{
  "model": "model that predicts nearness at each pixel",
  "dataset": "small renderings of single solids in any pose",
  "train_examples": 197500,
  "image_size": 32,
  "crop_scale_min": 1,
  "horizontal_flip": false,
  "encoder_arch": "resnet",
  "encoder_norm": "batchnorm",
  "encoder_activation": "prelu",
  "encoder_depths": [3, 4, 5, 3],
  "encoder_kernel_size": 3,
  "encoder_stem": "deep",
  "encoder_avg_pool_shortcut": false,
  "encoder_widths": [48, 64, 96, 160],
  "decoder_norm": "groupnorm",
  "decoder_activation": "silu",
  "decoder_weight_standardization": false,
  "decoder_widths": [64, 64, 128, 256],
  "decoder_blocks_per_level": 1,
  "decoder_block": "plain",
  "decoder_attention": false,
  "decoder_upsampling": "nearest_conv",
  "loss": "l1",
  "targets": "nearness",
  "init": "torch_default",
  "residual_init": "zero_last",
  "optimizer": "muon",
  "muon_scale": "original",
  "lr": 0.024,
  "momentum": 0.9,
  "nesterov": true,
  "orthogonalizer": "polar_express",
  "adamw_lr_other_params": 0.002,
  "cautious_weight_decay": true,
  "steps": 15400,
  "batch_size": 256,
  "epochs": 20.0,
  "lr_schedule": "cosine",
  "final_lr_fraction": 0.1,
  "warmup_steps": 460,
  "weight_decay": 0.005,
  "adamw_weight_decay_other_params": 0
}
Rows from block 7 of the encoder, named by matrix and row number. Rows with one number belong to one channel. Each number is 500 + 50 x the weight over its row's rms, rounded and kept within 0 to 999. All counts start at 0. Numbers have three digits each. After the name is the row's rms in percent of the matrix's.
# convs0: first 3x3 conv, stride 2 (encoder.blocks.7.convs.0.weight, 96x64x3x3), inputs 44-54, a 3x3 kernel for each
# convs1: second 3x3 conv (encoder.blocks.7.convs.1.weight, 96x96x3x3, transposed), outputs 44-54, a 3x3 kernel for each
convs0.23 100:532441543557522518543535597519578392552527503548495542538481584502479469614579439498443556518498575485441557519448459470509539506475531513543463519532534528536485451522429533538551417559483438501579425494501454500477441486498564468531585487512468548570487477560430457540507520478474518530409400505
convs0.24 102:464464448503462469580471518564519491515560549503468483479476491551534577558498519544560520549505481519443500554521606538572593385406481613616577577538404537462472517436543477524575428469515542503509517517471525467450537432497470469466423520515446417369489451513445516487579550494464511466524592543
convs0.25 103:438482554456445471443482479477435474414453429401464430517577504537402509503470493433490476481467473426436467541475481435489516512534586466473468470462515463573470610487473531459477479568583512498478475496488508512459481482552558525534496469507534496519588501445564571444455573544457463446526526433
convs0.26 098:560489487527511556570498464489559462481529470523425481564487440516526487435426460473467534501545431463525481393482523476556506406486433539512565409486474447412379464422463534503491569534576466480464555492559425492437455572520512549583542462551553516545524592477550529495420488513409516397574635682
convs0.27 102:539481516457489530478442553571549527539396386559456526577391518471524402509485483455458518481533498475457515495444555509513521462503541603446482494442503547523551581436469429484386520540419597535538575467542447536527463495480412493546480501502511597478542478531450391563558521455565429506421485478
convs0.28 102:518448516532488450535495482503455450479518581474535566524490503600528491601551499425491504404472478463474508477530430450550497449439426416520546429512504514492530490483479445461475457474508541468498534493546575476509565508638470487547470516442425416466506515431544447483443521458367587518522479543
convs0.29 099:455476503541488463548552504520402511443494527501438496465460467434523507492561507515549471491475453454426480544514508488469578541483541567531462497491467549430559509455512482479621499478470501519479500461461489528548500484528458446428533520486448518520490622461500512426522480479473519367509471485
convs0.30 101:535557586501487476525461419538457468418476469464548547467482501450569485526503568526491476461458467475549513558547536460485481436511499619540437462470496511646563512525520537515516523535513491490491524506512576460485524538496504472480547595549482576568499489461405454450459494548444496595536540442
convs0.31 100:449522504478550475407416442540494461508542586508521497426472462542481401467522488542585530493537588543473402469462494501453519490429438537457501567524465463402462524515545467514602531513589471547602520429488476446404520560498470489537448481495496511597483418440497401447538505464504517528485512279
convs0.32 100:571482588522502505543512463581553596479560493578467423501452431410569473459513435479444484441439488474462509537451499459456480476455429519491494478447512544430375429499597436516476485482523437466442416461515558535448475564477512467411560513486522440448519435437500501504574496418604502381507459592
convs0.33 099:513577547410470509474445581530447510558530573510502569538477485534438415528554534513507509474493481429484511408518443496485517494395477507467548559393507531522584474500503473526455544530525512525482521411525514465522508473489529469578497442557460486490475469519458494532388486468311421641486527425
convs0.34 097:502461468608578496496449386469393474463470455518506510436463419516512490576503565513534457520544502432530495572507501501575440521498479570546424488444513425530535478522594506534508427564490544455523559507576568465436551478511636515446493560467471577558600478564473533497498514505502531443464435409
convs0.35 102:511472468515491452510493491409491541442424532427469501523470512469470450503473471533443467491518513518525456461527631533550498467543596488555435465428496462536541489563679501481496510544501507424448577548455534448439472485538454460433507436473489502381507524456541569538519483413553543509455532547
convs0.36 105:548484431474465504494545503474532418528547482488490409429486406493483528462517462488493569464464476498512445422437458540541451538535457486457464366514489456542545465520562457500445537547550575537543513470521500555541433490496455437452523507498550493474485442442550577612506567510475521568570442503
convs0.37 096:532547610551492477555499473501424488503483551383520488537478468587484499502492484456514531487485503536527576503505566424504491622527554389453447581481458639496483503439472490477447526572504463587523459528509481497551522539533524491582547540419671505508485451413519459488543449601457537463465491487
convs0.38 099:474549479470505501462423521550517525525516420593499409485476455471456501536458529474503461467519501430577466494507494423516484484432433435414477395481514473444508538450498554516573571489603588558565494442525574458452539480479502509495465515436560507549510430575424493618503526473619464470494423424
convs0.39 100:486555547515407432455526471520525409461473546587515522462523531429562526458531509541501463490493442488528590543512492445472510503538544492577461527522463468534538561515532476458592581536531506432467580439485539480465569557520459538494495504499397462488405422459468443534479482489502530494472494548
convs0.40 098:544501503476436519483471418518481512497485561543500533470534515481523388507479509472463473506517430540492479453536501545512503445521508459535481481532529555467501445501498519504497489538519486516529523505521547469431454520564519511476451472490498587632551474489567500506476489436463492579513625570
convs0.41 098:513514555494540465471518458482508502483493578500484462525473506456420538428546455566487496575463468590510502465484528452449509547514606517575482504471489611487471547526478478478497462484416553493510451493446500519507506565507443444513498502482580576554544524546476458503427494523504559554355470604
convs0.42 102:447480527511512576486465531477512533531484480527481543477465500481499543586538572576485539542479542554532545570424506535403516488481527483413586552456573509517509678513481593473566500502578536536589484511434561562526486409470505582485498519513508563496500552471445467429424678468412498565437469534
convs0.43 099:558554587486519571492558544457422456468490467473483506459488452531539483504515510596516549524492480509475500452568553452583519445473550497544551449494505528467452482496541512469505554553542561482533560480575457544535488462496510515468436442518448589439470492513521473442427583474444575511332492459
convs0.44 103:520471434521542490590525594495478537506485548469478451553522488471483484388482438508592506478550514406517537549524557538498512528476489488494522527503467427454483557542475494513508518467545496529488492465517513542544492521526497489537538488509449492405514508423507539557546465495495480452572493549
convs0.45 100:457413454529475503555559554435435415493471473511529430464483380505526515561464577515471483509516419552485496523556539487510493532489534458491327437548435542493528581523513513513520521509544534529583439527587419459572420471507507502553444448510515525490569485500599517522451474425538422403478441442
convs0.46 101:407409510441484488515532472508469405527504517478552456450517451459445393575487488440487432529516468503463366562521494485501461512532532501514388413494464534510409536607540549568535552550450451512495585518484529456503530485468511461404462515452411418488465447586474539552499435506509521593491437599
convs0.47 102:591464492563467468523391382556502540552460508530553499435430513525522440565560580545538577430532557456524511541451478534495513480452447581512448521602500499502543552535508448555613491464551524460587505442508480487447544453437429484526481508485502515551455490621463473457528491413507499505560484452
convs0.48 100:358526432461482592515668694534484377491541555469541550529528526427478463477394444465524557516484529517449484499569498489493542425435439600594486580528472571499477494533438475503456447410453476587530515614586534564555459434453452488456480457519492478461460473505549557503495548514491549511488485474
convs0.49 099:451492458548470477557478507446528542507527480441547471492454574417469487493433413508507467524475475472479480573574538531544512427496550531496601484576426426479511509523615512452452476493456463473559467499471511461500460419527487563487471561554497464381480477405519501513521501498565517561402527571
convs0.50 098:533577495578559438517499422396523641481454555409542450519589498464465506508459499409502466436446474450492501530457532442500517541462469489430548469487428367614422550513526414489471510436461465561468461557483533517505445399501513494484450519505636624567441461432473317442466513527459522524536532541
convs0.51 099:524513572477569589506514547506427494479571524568556521454438435569591405417534511542497351540484491463456447602513519501535462502556398388348451469503528496512506561572615566561402611513513448507484496475487539432437500503500470475490506467492527588624441476590478493496466434482527444521615617511
convs0.52 102:517471493528510521478397450551513543508555521522561603501438441420472424435500500523432478470457530451456458437442459485492561485518510402509505526568522490454554544536495483499521444504541439360457473551581461494467481425499494532586486463540453402436572485480611494402491655503535546514508514504
convs0.53 099:528458422469464485504458444566439518504525468528476446443502474514447433505440448549586430524507496533536462509521475475534490527518436579453469490541399435415528497468458518541410506491579476511506507482493476502396493467398525596432467476575504448381468371422498500536482458474519494577521487418
convs0.54 100:478548479588485436570482427507466511466459589519575620470531550437589521449557502517470470501465505444475516467461405460481482497474498470454425461468576517482476467532474518475511486432581527398389476379417571499471524531472461476489544458508510486438621505444569514477480515534552545575531505604
convs0.55 100:548600556551517553489535575460568485563532557504481536524519503546466473476524436487563493483421464535511454536428455486480524487465553452507530397511485442480419489451493434418502414480514598522474544468429464559490437426483473512578528579530507477452494464382455535428516482427511493579449595482
convs0.56 100:527453541408446557490446458372465504401423493529395507434563522499490440445455442466487521474461521538465496354406412484506496495455464448486506507437542532478492483519488477522471549488524513487488421512454528489431472429443553459453532498517517618658445555497503499463441541578414489536532506548
convs0.57 102:413491543457496520492485517451505527499512529467542552622507477553498463606432476517503529448490550544479508440445492588452463488461379402491480496457482537526471542491546520517566526610463509491452448503526444493498533551459538465476458533509536563515427533527433502493456542624502537485576520483
convs0.58 100:503420476414497450565497468540519561528556515484432460569482545459485406485509527535457530521464547411492561476542447479519470456426515549418603456466662509479546507585441430504530462530514504518471490520461503601472509462469431424525518471517461432499451502466520525565538427507449524514478576510
convs0.59 101:519410489523575472502490528485422438480501442476467455464469544597481619513548532481497498518503465516513413528475505537437501506460468522430550489427559484459503456513562452456546495451503495553520485470560469470439559516495545449450467473417457410483460433458424495430457480439404600472440514415
convs0.60 101:430615570435443525448441448583407443593546499478526534548452452487372516570454541486413484412434477449441482507542491486481484498557490474489553460557599532599476442401492540402476492501471552518510534521486546530520551496552475568516458519488447541447511485479503498464484526408534499403481508497
convs0.61 101:534562561482513420450491498534440533531481493474512503471477560391517562453479522499520467489515470428472522376486547440505517420474470538494494504475433546416427476553607458461478459434410489466416436421480532507495499519560508456446527462467407500552475516593535498587485523640500485705379372481
convs0.62 103:509557595563531592498468500487539467525486473447514537476459456420446459484499505540512520493502499473517461531520461541560508522565536393551541475449552539586617517482465466442428491501537553578416539593460556448568484468454508471505470523569612475512523503482527453532521546539461447385615483382
convs0.63 103:477399414463531417454433485426514510460460606502524549572628561561493491568380471488499443526521460399456443562573465578504476503420428529517532451487552573629626484495481513474512581518497570477449483499453501466499459530436526540552419514593475479409424503506341452573460450533504496549457650518
convs0.64 101:656558560532469479458510454589476432576520411513455470477514490499446463518513496598521484519489346465542504433457537599504452516547496375471502505441398493534501481491479503419453545449475468433404498526469547502507462525458540503438558545433567521486514489422426533514532434461430483367480410490
convs0.65 100:412432445535517470489512520552577533485533509460524575529452483509459419539524491529490511508440504540532435556501463534427448549562519515470536375431513517438531626518466481593532550445525412548525510465361468508360528457479522488492610575477536469431531473532475496567540600570520471482465420437
convs0.66 101:542481494515495446465489565450457463530513466544473461419552553495479434488489509465460464488465453452413455460501483509507421482470398545385632586450359453449463479515580466531427485537479489514452513503402517526473510518440512512508468593455519490519516497510495457473473474467516452545532419491
convs0.67 100:474456433479500449504463466446442490530512442513387445494540414474458452439432477534582511530556510512528509501569509450524423515457491505540487490436476488543508483541551513404506552482513450500512507465487609506398473584536422501461473532514504494427444494480449407463489457588501456470577508445
convs0.68 100:514519469469479479508543514504540539532537572611505454335440424439525492470452491511499527462437454452512455530494542489506522468471489488472561525588525533547443499570576499516551493488513507476405542461423463435494566592617432445561471415549525478437466428424513449550535572574531517603583613482
convs0.69 100:535583477554476542591594449438484494467505515459460542439499364443501346365517560434446460512550481533592479488493425426503473524531488534506403473463493578493544491535468500570429484442407488529480551580557535497478381554452521536495519491487539474366653459522520429415570490483540482521581499477
convs0.70 100:525475486434474456447464518541457502487470516463448405438476515425510609493467560489497437574491485556441532498474470457553461502471404546576456463449545480451642517476431502495563467574465500446545542519565497470513504461527530572572486508483533481606622506588500464564506550530382518523431508520
convs0.71 102:553567499510507553469458495471523487486466508442505455509508558514544550530521461544436444595520495503468485513477479548527511510454569550567484507487578492462636470587514491591493486644421420459456543497493470493431537515532574505460529545478563588496455539522420394449499451566543580577493467594
convs0.72 101:478556544453507544539517579490520576443440506525537511543548455424421480481466449497442530584485462440512517482506505497503459435522588527506488458505561387492515531518497497553489527481532601546488517462473436514481496467482513545524475545533405471469490514496520490552421470417625495461516477488
convs0.73 099:557547481498428469568518470513468451588470466482515518510455480565485556480530492551454541527473430568517535468444496448479438443503520534424390562413468560515462488525462547558544516434536485378487551479410464515456550518470497467543487449539476592603494467489501489512539493528496495431493550519
convs0.74 101:458413496435505445475470375456383454487451458481459487464513514450512546492464411424499494548446457462453467519441554502437451421493569608542478515515526347434501519500516561509484492537488466406528456524452367478365518434490482460478491533483396532509440449396409373349515379470509532504474479426
convs0.75 101:605596541438443479509581449555434542413492553525376534565501506459528440411567528418409456492528529478440482471456462513442536551561453487527489429474385491466451514527581479486633505617541514478474527494563574486515546540467496438563449432407437463482442449445521547457460533576532465617496341517
convs0.76 100:528588531451475509478476567515537495532514474522511479411412396476482532540533531430483437508460466572552553516514499491504485516479453514497480572498555451455482486479478518460446515490480517535458473549527501517492427418471502464416566535494462476489524535557539514638490603556453502546453517586
convs0.77 100:468440448508545470540438483501475492413452467483490555442392451547560511539482488440448492423393449496464520485471476422503450417438546498476463543529532467494522551489492513572511513440532537549487540480460514448500532573499517538459412493501426413542413476435459428393591550613408467534459460466
convs0.78 097:474540482441549444482520476469469544556516537503429505492451469508419511524518496500485491521472533533519481471436442462440504486462496449493451495589581469466560476453574501451570454425499465413495572434467522507456540437506512408540533545412482503559433545455446470565491535488437467403528503601
convs0.79 096:599544532534468520418440416411388513469499549548526524531591485478526481475424477458499467408442434465483410508419492538465512494514515490434443606514517548497440446465492533490473457471594526556560537477448435542489453553557484448535461538551478518526477503438470472467597526583505512592479595448
convs0.80 097:540495491485469519491511565453470409463473423564477489558540506490458429457391351507427489458493487539463454581469497538486425478489524458416573483438431495512505516456463525456525422496450605445477545500472474517453456437530483450504487544546533464510469500522547587449423429430326460605565574553
convs0.81 099:445484565473556594494548581498549508539456430558420422490574470536467437531569486496467518487523454485493396520484518520434486440437550514518493496438481563449559585476495493474542556541638474495476494477397434486504477511560472480502492570540502396596516478518539566449525510464409486471408386429
convs0.82 099:614529440574434417595564473444515469524536459430483501455513494475504562547536514558444486568517450520494528486489499584578542548503511490495431581549505486545569476550508447439472422432411522487440531428488429446439550495481497463486417535536570516485479512483532514503564585692564468470443434476
convs0.83 100:458472515488527514511545457571558592492429423416463463564557445441379466507436499563509511466511499555521463555469441510452562486525471573549545571518492433533498507458413544487595499509678535513526537510460532448438522477487469545505502523553489529503537452369510513436574620548593548452408527500
convs0.84 102:582423470514452462561505594536502522531526479548460448577486572474396466415503546530528523429452472509493440562456457444475528564543556435554497493451472477462492484523459517515579529576597488480530472544613451471506516499493545503439512557542520502490444525577521474545437612548557530377528513402
convs0.85 099:478481569537458469465539575519499485556496582514501478425479498495540466481510389542526510529512472467546510471515596411418543435399453469445535459493543536423471606565537497511493501567469503525483456443434439467476565512517516475483525533523367436426605543513451487455426385497486452536518467374
convs0.86 101:446480571446468480454564505481508528460562543457534494535497436440487513455408542486577559634528418473450460528561574504530442505493388546502585381424622351483506532566486477589502492477503509474484517521460554538405439594546556479458532507592405394563483437459543504509610444527465570508452742539
convs1.23 093:522595550526491541507496456531517519476481545543519547565537505482524490436429449407385506401438520486543539465318468430554446492565466521513434485489575419453554517495491384560467506461559494528495528466407443561550455437413547572550470579546500503374502517538494438456487529531432513477472473350
convs1.24 107:494511591486550597458478482477442452572349483491579503541537493540511494511450469511574581405520468446549517442529583554563435527535546514479436545512542490537556490467412535482532482459472499525588407539502515475497563571561408527493527472493438538466529457471440517466479503441523451557555447375
convs1.25 108:530469558545457598488527567540443467539474514403519504441482466388458526523450386525466427598450494495429529375502498515502451524483476463447512376491505410433547444513475490462449469498422535528491510460502466607435565491452564508443458432456476590494562544532579602519574513460523439505502526527
convs1.26 105:567463542470508656548571534507489541564358467537417512485501414556459458564518480480496447442429454396437482425519546487586487519559622483526454474473455496448481466491599408542552547424461461421506463572390439474298536509563538485511532524556500481511466534481401549555529502487562468474532478544
convs1.27 103:514464517458414496557543574503416463506443483457528496452545506555499464481511424547531453564608507498547479495482513483456498526522467502503557434539676501556412493495509548468447525567500558503539499572413583530395477460546516513451500399431558452527460358558411413553575465525490529531568505447
convs1.28 115:478460474482473494467388399470484532497518534495438436486436541510507507453502416485574448542675475537521399525515534470545510503613471483512459511500566453574470575518536542473446556499463550508405486527447522512500536528483534405452510533458520532501494533488500481508604545455549512451575515526
convs1.29 101:524495483529474525544508447491466530337517490511577446476521567492587607459575524560464522516492590513660594502545505470473537473483529561555582519491517488563522446496550463523552442492549506477508508461547571515537482535539464387610460484548467509470469525478500553446492484484428458533529469587
convs1.30 101:439437515471539628494464525487528501470456474554571534498564502609437555461522517492515552476509482473442516516474488521517506514453461440484478470402514502570494541522527476466497418458402488483501471477462489571523494419458522441548504558495483567518525572493524539522501454463423526426437457495
convs1.31 092:485491494457331546442522471511452437578411505367454481540486511546556494471540529490566499448541423545474566553514537509508564523513503430487400470553585539528450474569481420575472537518394519456537592510463481411456576575476436508484448546505549561484482488542564604452496489487515522535532496459
convs1.32 097:563504516521488492488494439540480476483404479452380495509396500534462494522522548512524469510485442563499520537493461501472597551558571512485532528494490494495509460560520488624479583591515435559490501413571467483508587522513497487468490534457557494550507442500525552482508498442544486478474465419
convs1.33 100:454413478480466519537449430438473549533466453502514460495526533476434495503508469444422569528496570493504438400484528517482481438504495520460469562501547502437418460500466519426546510465473538600592568530495484491633466509386513447480490599465506575471449543410525592428513475453467470601414523521
convs1.34 092:476424521483487430525515366482514493504533568492448479525491490525503458480560527427332450472454491516417571505611590591472569421529525586592495577579574505498533493537530532546432551460378491520479432500488553484387458502468474468486507478522469493484469505477514531470486497454512403430512517442
convs1.35 100:464474412584451441510501525482495528476491500532450435556457537506549535504465474528553499506484454514571434552523532485513488349464461490483518532509490521524527553420486510533440499508516460462538570495490572484474433441501475623507447428507442468452530507394430505482509513523396519472544442538
convs1.36 092:454441524487453498486487495402482498516504552491523450511584591562504440514498533504531506534472469525473546534493522519470455523426468502496491546458561587539444434504475488455553489547473544502469528435507498395457522530512573530526526578592382523447494420414517485571583512377490511549529441536
convs1.37 091:505557534442513539465514562530540520619467467526462513512504453457502530492497456467452556528564581475500554497515503564293482434424529511471511558449557504552565387475459433393529484506494465511568380485557526532491496493534512525508593595497456482442471491569493458507430461474485464530581597464
convs1.38 106:488497592560687544498564518529514469438596556520613471492522565519539506452457551518404534497434465454472399572480535524571501528379536419464399476501517483559504528451482456455506450508526588418459547515432555543544533521474516452484500493486557541543594499518546532476503403543460526561531459612
convs1.39 099:432503457523476489545525550511502385421517426586524504440497471508504526572557516431543508490557506487510522528478520520479541492537561514482467507480600415436461450567559520567485523450433447452629517536495502590548523508578547466541538565500513528511442461513532461514542470408449525435488584618
convs1.40 117:507528544460473465493438540494507452404505513512535479536520524507450517521453517446575498487468440415499541460530512546442467520555613477523560506519463462487506468467529534623522584331543431566484464529563529447575478477562419484535508476486497531496355504477487491463503554602486470557533534387
convs1.41 104:552506578471458492492477512597532507418494551528496569492490566527431596502516396481504443508530586477687623399452466533556424507530386484518580486495502408397530498475534543501528549528570447557485475528488571449551389463408510492430458561498545450508481615554453664546398566533457509548565487486
convs1.42 105:491499489477539514491430523443573502502496360480458531518506449516448460473433388557492427545528450563443479564452607567476305577500368529528523479512516578488386440463505513481629528448651550533524571531452488547524509557510514450491514577429559535466418528540469526561472466509533503431432491492
convs1.43 089:484393460498519578505508561477493472515402488405465451418494490590530487521479568491463529453492502497483581508545575470519449507414477536526542529508593463521416573416621498494515508552516562465584537561479507458480478475538459456548505481549530514482423535468490560501499391506506562532570544391
convs1.44 106:429455410463482482449520413517506525456533459417530533544530509484502463490558476539477580446464486616440496452443487476543520510542549424433434458500474461517497482442559532519481441527507473525439625605462478549511609613544601528560489441448447461550564635548502464567525464563507478449501463549
convs1.45 113:450466509498512559458442436460487502465500467482390476545585485530447506596400417428484497530530507427490539519467487525493462544455510448496602474528522583540523428498468454448500549518518541451515491504489439548378487423465590469480546459507531483607531439480569464570516465393542571382552477565
convs1.46 103:526484469525490485496512491539460515533510466477457569449471463491403590514432550513433487460505505553471581468521526515566585474503569552513502493491473407477541449489484451460546444471458495556458566590411466508509519510429499509435504472504547505633460488513551566456487511572506482530487541428
convs1.47 100:472454451371499532496589527464498465572463515420479513579525497537642503452482568516437509425467591520554526546448503544576517449400440434518468540525583488508562493462524543497525598502524480533527536526511541523441509459480521551510436497557476488501462433504514553390554534442511513469417421541
convs1.48 115:549507392515495530558423515431451487595473425497411423494531484507465556491426487490551535539522460543457607447474538545494420467454443451442491458421621495501438471431483572519503563606558360445460510506513590536546481526514506578534413371544409411537415412535549441567462489507554543539578460470
convs1.49 098:567517481536474511420525459480548586523493454494489552482410490530508409485540513495435525470552522547514661452541504511477508568459475550551470425457477447464445426492510516490471554529468440457446593507529505533476509522471493529551476494554558521442598527366520509500480508556525411524461509498
convs1.50 086:445544588478488432593499462474604501490511492463506587483482526465471449447410469532486425495485523527446614496530499434426496484498390551504548567638595491425461417439461538532547523501508552562532531605494487417408498509523510381525469469454616457477470447514470524550551480547510478491452459362
convs1.51 094:544518494606434558467519512517381476543507529546483540502545507422472547406421528528463485514501499458472461497541487522576475511482518538367543442430504500554537439424558484431440437570550504511478511394400524556449512427440531567501498564564439383366497570495497500503530547504462527423527513503
convs1.52 105:427498562497424558521504486428560490476500562480358442501489518451518490502493487473574534447481503509559494556455449476525467506499500458518435445472494491509533511477456530569530536582562502500519432518531505513472490490583574548534467434406479499566536514567482501548499423536471469519446488619
convs1.53 101:490469479516493518447448468429490498541416481517552496455579468434518425537586489487497482498486420470483479526507523524473456511473685395458509571454537482494468525498534493448523437426427557556480524494515448495493487421367427545473517461423466574575508521587506573523505500526394487664618503512
convs1.54 098:519469458528484497559551487403452426559559483571484564484456610533532489525587492493510501505483495443507446464499459525472489503502465508496430502501442502539517474551555477482595416540539490614437585437505462457607509486495455416496561533499576530533466563504432509452467458568470448451460554440
convs1.55 095:577448475534470589608465469488487567489512483483511599513469516522420509488520477471464507518476417540420489548561531502463491450505409409459491487512474488427511528496477470464473546584546534505510539468477469571552470419495514656572492523602440389465493476383511421551529553515532580397453456435
convs1.56 090:570440527552566567467499523600529519538488494490462464441497470429515473447490585478495473469514421400542587493596561444505561480577440543495476458545516441475469489509454428520487525475507539532502591486461548437489386510501471488458469395478458552501564506539578511429482558600469556533476416464
convs1.57 101:449526557530509576514450498414540531466431495492535501522487544565474543540513464528462537545498531431423575455433552558522503562534566462501539480506500481526537507550498470467496463348554433516465559484451589507535530489569437466468455480498544522443451509517362508456492440583438557463554544462
convs1.58 107:490481418436570623446480496501606577475499511432618607476523557531511470499551500488457488509504461491378488508599513538466404526633378493489424529543482513557496582494468483493542524499462520580450517531509479536464543569489540500569471447459471478508472556541473464546454514442532546660421525545
convs1.59 102:487539533525528497429475595441537541454532416463467490489479466491571561432519418484456467515487467519468509571490480427544437502475589465440578528535502559564484484409547510474612502508700563551512591555563597470524478515495470555430452423466560507466530573564429531509498398504456570541518536510
convs1.60 104:547453488570498414547523444478518559540513487559504476539446540433483526416458525467402532485465463541465417526511445506511511464444424452492486457517570463543627505509544441481411541435412531500424585422573487529595499518477471459427536546488588520546442507410490430421474499502494457431486533492
convs1.61 100:452511543456532538523516524512523537468522530500492460446497436503490369506488503473546549568521525489548578485507485449489489470454522583523512478508476548417355422449461496446495466490512501506578505455396533528571482499442527541514475438572521544465551459443372488440509477521439494482509478567
convs1.62 096:623601519570493524507460432462504470557494450534568562437505452441517505547521551558614501558575417500450486575473570486386526428449406540506538485484486468437382535471434521506515583447524511650507483490527456545516463476500451485534514517579473513533518589428527517612559504566557504447522514511
convs1.63 105:443496467522559434542587578507525429455485514478474460497526499511478499499491531421480511565488513477464596451509471500472469478516512371432611370427529556513559484553568525479590486583451504610476529482514532476544502508567451552495518450551615484540477561570485480476465500589448548452443439481
convs1.64 101:453433503457698476530524475513471528484496481524509400506502497428423492567479493543414485519507545502548503486537494470545560497486425505520540471476476472399360536442449537406441509475430488523575540405551451509444484495457504533565481541597504535433456428495495532444454449441479454589486529447
convs1.65 087:571498470414612461507461408572456511527499520562412433553507526558481506482506478550510494458499593496447537541450443546490423486442404421492469551470459447519490560572442565532358567633399497418407456584548365566519522553481520564559519513510515549554509467439551419516498501399402470420505541487
convs1.66 111:511494422477604484487492423533498527498487547517520488417432480587603570487481584493548422644581487450549465547459486582481569480469518494521525472516438521371468508461525562514453490531495467499519394461444473593508565478408434600471410394564546501581521559579500527468553472493508463428518495477
convs1.67 096:477452490563531533442447490464439447570509463533502477464469440443500527499531436504545613523557463436574469476445536478574568439536539530521472505509523555512516518478477503548489452469361540471509548519526544500486528515466504453506465491397530576422511484489512417467424459498555495584552474518
convs1.68 100:459467596491527533503530600440471406503473526525505467474545504527390541501395563489370495479446520508439541508506520487518510529545502555481536522428419521520616489404504494549490532564513521509563474476549505538630496530524468493445580486503485485559425568452461539528475396506463553469486520479
convs1.69 090:496491531551467516547480536497513376541452488602488493472486528556488506507522511521558556529526508550534458473409528503467524531469510596566426469469428484588516483511461547552471507607556423631606486444593526556525512455613452375426496501476556456552517500541549457577425518406496544438584532571
convs1.70 101:552495527504347607505453580599527546515467496498525527445507527500457542534496559462508467615501466501568565437475488485543521487484496495485500503600544492554502483487482455467503533442495548506535511538457472497396510524585557521483501433453502556448530531473363462509551465524514525506591513542
convs1.71 115:472504606500569548576499464537522553532487503499489535534518490514660425492480559461458537522523478527522440508445434451516499499561518543503538487542645540610479485507540425482460490474522559527555445516494517454500537602504554521491507554524557513490548347510512420477541510601526519536376447470
convs1.72 093:458503523576416576513518449581586571547589544486522488535567465491595473469499529466522395477479471445431523469445431532521526437403613552552423495422550562566524466600395501483502506563441431484463480499620442436552570546478533465610504514455461545530555516570516517549466467513441526484463527520
convs1.73 106:471555451577536446450529453510507523548609526531451494523531495441611565440499499480483552553495462482462577527477486486536478505489519485496582562523473578584466526550592464435435496502469450446484493413459560574524465480433486481412522452539534483468470506536443441470540482622404523444476493606
convs1.74 090:475570391495429446570493461474433427461359415503374471528466459466374379487525423524479521429470427459409534435508516497423552479462408495512512491540543463490495494494503483524454559449564423489484476561553472535477433469462475455429464467459512489533524520595504485502523569529569550365495469490
convs1.75 101:486472482495520457415429499479497515452559475487536534466437456506550519478506516516413470543493577474410389466471494493527447529447519459526584401492586515493360503461462520436481473460554490497525549438479450483528465552517463504509531528558556495445470410496481565510542503511503522561442587477
convs1.76 103:424463575504545493535498518485545575531522410500483487506503510525551511506441524487536501490540480521457460580406457543477593462512498487424587516412452526528459498473515548533382530437551445491544447472526480544487417457378639489467464504548555456491464402541451489534556443548479464504503530588
convs1.77 091:482429442445576489536503523499352453505565477557558462474560467476531598534509484528552524479516583552522437529466564464592498485479506508501440443564450515492498476418500549568522518411452478555528499531525543465504538469368568595546488477574518446490552620455507535531427491483488541510500506537
convs1.78 103:520447523509543551519489495472581544461504504467407522417540485492617512470462571472483457484483471513522473420497464470538518546473578480485434523443546483568463489475472460490523496448509544518513535505532538474594472528483470427530533476462468559486491515501493538464513495615520505601462616516
convs1.79 106:468482498435532500534485425494469396552468457532512455492553423541481493595543502474591519412540440543561453496486492478520509512551457533503540556479463466386421486453460540499514512528513469553540390437355554473412511457429595518416542577474520464467497458414499491566509503526487554530507459625
convs1.80 099:522505370482471572524417573616638591447465500520608545475498531511493492444474460562429473490420397503433462498566559504463520575427423672500393498529518443469555559526554506495688509465508485485444472593471482410509521565501459494512479467528514526492388557482486502455521483560522426607526461600
convs1.81 097:573479497465447430467517478556545472537493474397451517571482488525513501592534517620556472466527448422393557444492535497415511497490436461502488556428505545359526474487543436515511476531482551486458607527486548544587492531539439403530522488586498490557465497485482465419556493511529546562500419464
convs1.82 094:502462498506473511525538491435447387546442553486420540405551517482432467540471383483532531535526530511411482522505472541444464610540511549513532569518441531503499517459428539482450508519513451524489516511477472492519477444471554504518485584521455413554495516478589514552448444481467441461434560517
convs1.83 111:491455555467511505573563525483484442416512471399514418566431429592509517469475456541575477525577553530455470511523588504501473454469535520523513510490491433508490544455484470501460484439562441513544506452482535512594495574494466429468531528452449525480459410483396486481499540475464465558494424498
convs1.84 091:461434523470458414527487636553541473518490520390429539474448476530483475517491443497494506491455494409511518500435507467503432403536489433427515460514469509485503505520534495525501643522557418452516490593453530502511492504532487544515529507503559424454568477574477426463571516547534532486513484571
convs1.85 089:520487349578545376616436506465507463516576401472526458528456480509477418509499494562497447537437432543517461506539527548495526516469414577511474508484402480561409486489490497495390494588539589520426531506527452535520475473507501505513570462571388521508467494494474418428514522521523556391545550440
convs1.86 100:373518495434517533479387480435515518444399562501469469521500442465542485533516488458468557498478477513418453610449526519536526535407628453464477514482511567582524419500535520447584444423679488533525538536498516490506529502545569440464531529507596553539579489553549524513522467522509522620572541445